Weights of a small image colorization model: widths [96].
Rows from block 2 of a small image colorization model, named by matrix and row number. Rows with one number belong to one channel. Each number is 128 + 32 x the weight over its row's rms, rounded and kept within 0 to 255. All counts start at 0. Numbers have three digits each.
After each channel's rows are labels from the 100 images, of 14976, where the channel reaches its highest value: "top examples" is what is common among them. Only what is clearly more common there than usual is listed. The data: abstract colour fields from 500 small random pattern networks.
# convs0: first 3x3 conv (model.blocks.2.convs.0.weight, 96x96x3x3, each kernel summed), inputs 0-95
# convs1: second 3x3 conv (model.blocks.2.convs.1.weight, 96x96x3x3, transposed, each kernel summed), outputs 0-95

convs0.13:158186158130167163114143102115102127099127147137178121055150130116172054183120097155105148115153042130190173159146157172123158159149163208164133123129140115119121110113115208108102141171112119114109151143129036088118113169082124134138123121139093133125113128156159085136127105083139149096
convs1.13:188173137126170109113121170157098152117131123087175112158126108133164131103136158092099139155123124149154112129177090160107134160091147169135154204050170049159161119112138185066111100183116155125125145121123088123107103084147102129114106115047097119134112109133058155105136083138193126148
top examples: mostly blue

convs0.67:155129128139147096144101117147123125128140102109094133118066183141125077131135200136135086148139108101132127152160108165155061155143135143150094154138085142128119116184193112171115106094102122200114110164125126153134074115088174100188033153115128081135119149147165168154220130096139117173
convs1.67:154113169077151105125139110128113136126108135177133060107169123137149125140143155106152106160125079104160102137108135109071107125101151144135140148051158086118158133124208125124083079196112152065181143175129149114132077166126137136092128127116190132179139098056185077155119147078136080140
top examples: smooth; dark

convs0.43:107115125098131032159132147127119108138107129104121152126135103117088152141164131180165119166055119149085117134162098090136134140068121102112116090154198130125101192122141113086145138153190071108119097109128103092090138125160080144116073049163109127128110066169139091119134144161106062168
convs1.43:112122119092161074113122088165082112126108132057090129123120139070112112116112098092161114126156124166100140062112082106150079144148064122125153086122113177139119111144165082149083168127134147099129148127157139082176041154052138135096108064134146109078121118178115128159115162085102125072
top examples: smooth; dark; mostly green

convs0.40:084122092095131179104142135142097105181137165114108124138131177108134159123190125134161127091183174135116131137130101153152119160155126124123136213163123109105174149163120141091115106167159139106201145164122112237131109126132072094119088108123101147079082174132127157116091184206154136124
convs1.40:123105194119113109077101132070159144119115168052127156133114161093106174107220150106168104147172158102132155165120134099098117119080096111142124114152077141073125126189103140140112117144122095107187146085083173201126132173141091156094120102154121106103122106160149102099106104155119078077
top examples: smooth

convs0.80:152091079121174118140136095137177114164119164135120139129101176134120169137222155154142113172150164089086108132150115118165095171103134151138121202147106185122112150139156164114133124123105165136201123135129143211118092166121145128171144114155090093172110128116137212188105159165083096132
convs1.80:112107107114175125123103141118105167104130112161102108138150162135161167040173125062152129183097090139104115173128136101117092129088099150106145163098085093106165148146132118123150091181156151082157172116096176157138139130168138170062115086187172152183123108105169124160140091086142070074
top examples: smooth; mostly blue

convs0.19:151087107088173154110076223164142158098149195099126105122116139144078088080095124110168130142205126134159088117092130144161119130089112082074172175110147134157114126104123082151071148097135126148067176147125136108119088148155143172131138095112099107153061111129128150161160092119182121110
convs1.19:056137096131130092156110105091083130150109061123051141121095142155090173059138158116140152152168109138109122134117162181114130080148143105144168126118155130180104165102097093134116115094126099140084137152107115116094154169070150092077157084165165175131056135104173064145100139111128076135
top examples: smooth

convs0.95:109116142129095094124134111051111067159154132106151094127196074124102143121115067123158128120030134154153157151138167133137107121104100110136089089149153147062174109132118185110144120049149104142126102123128116136158148131120123107137088129150026170110093115150085167085093112127086096128
convs1.95:171101151070159091126153083123162148146138107142130097107110166090083159102147119127137127089122079136154202163136124094089111172144140170085135178135125241129106111125112124099104142112147146095106114133098117054158041153119130173073133093114143097129122115153097096132170100145065117097
top examples: mostly blue; dark

convs0.90:107121139155107100099160145080110090096100142098082052121127146107140139058137104094147123086108172085122132119151162161154087126122141060140085058090165123110159087116130132120132127096117132124187111124130168150167129116142090105105120151114048143101152179150019171093130129142074113140
convs1.90:093123069077103116120132136103176108123126126137074164113156154129091161074214125145168125122134130089126202160120104119146115119110109119081158148179092203119115109215062155083125116061142088169102123113106158154134124110107105110080132108153151105174103116128100114186143121140075129116
top examples: mostly blue; fine detail

convs0.20:140192162138125155144186118110162104163117117144161115086148140131134093154075119098097135095091082136152204147117178162123223126150154185146118099068146116135136109101112228125107117239130154137132109119129061097112121164094122139119096112107109147102134106093108149117107125125131116129
convs1.20:174183143125182099119146131134115157151120117074157102153186105106148134150084120105093152142140113158171175141173136154082101193111151160095128164051205119188108133129119170069073125159133168140129116119109134119092103095129089117098099143125140157101114081132062142100169064160168114139
top examples: mostly blue

convs0.27:134192180165087165167203130139155118160103117133171126077177145120155113142023127141106136095100060065139195157115196155093161133115129148161115119094147134129148084088127130135124102149133150158102128107132072096122117181090112133110112097088110155097147118097112191123095164140132113119
convs1.27:162143158078178130142125106116126160168101117079155107121163080089141141118115097109083135128150140111156184137151145139098137196094137165073124146059190117142121148107122193025093103165148159127104141108132164116091100094126102129085097145170110190119130105159059148122169076136139122140
top examples: mostly blue; fine detail

convs0.51:114193160100110178102107108024149155134107114164181105134127101118165127094126136196124192045151127118083167086124191131151125123117115164119064125136148126121166099114171111121131180158138187120132113125129091112124139174105106126177130139190129120108091126189100125128098104139101086100
convs1.51:152151114126107143113115143132162130119139133079155115102128138109112126125090090103153132121100135063127114151140178065144079157175102134125122083103136137113168090121021167173103138078088169081146118132148060112136136095122108101147172139115085108105147096136036118101123068172169072172
top examples: mostly blue; dark; smooth

convs0.38:113161184128095154151103101102095124117163140171124136115059146116132103138119131093107096095089116174166175186176117086160186085127122113096133128162150138153149108181112043094140087112117074174081158139129164130173139140111116081103094091105165089123175163101072137144138089100159185145
convs1.38:150106143101095114114147136106186155108171087161148094077118058063178172081211160123109119134135101130143127122110178090122131107128135102133137188041208118196091140094156124107120137159104101131141094107131119093104122161151165121145130081145134124138131104148118111103145106094145071193
top examples: mostly blue; smooth; dark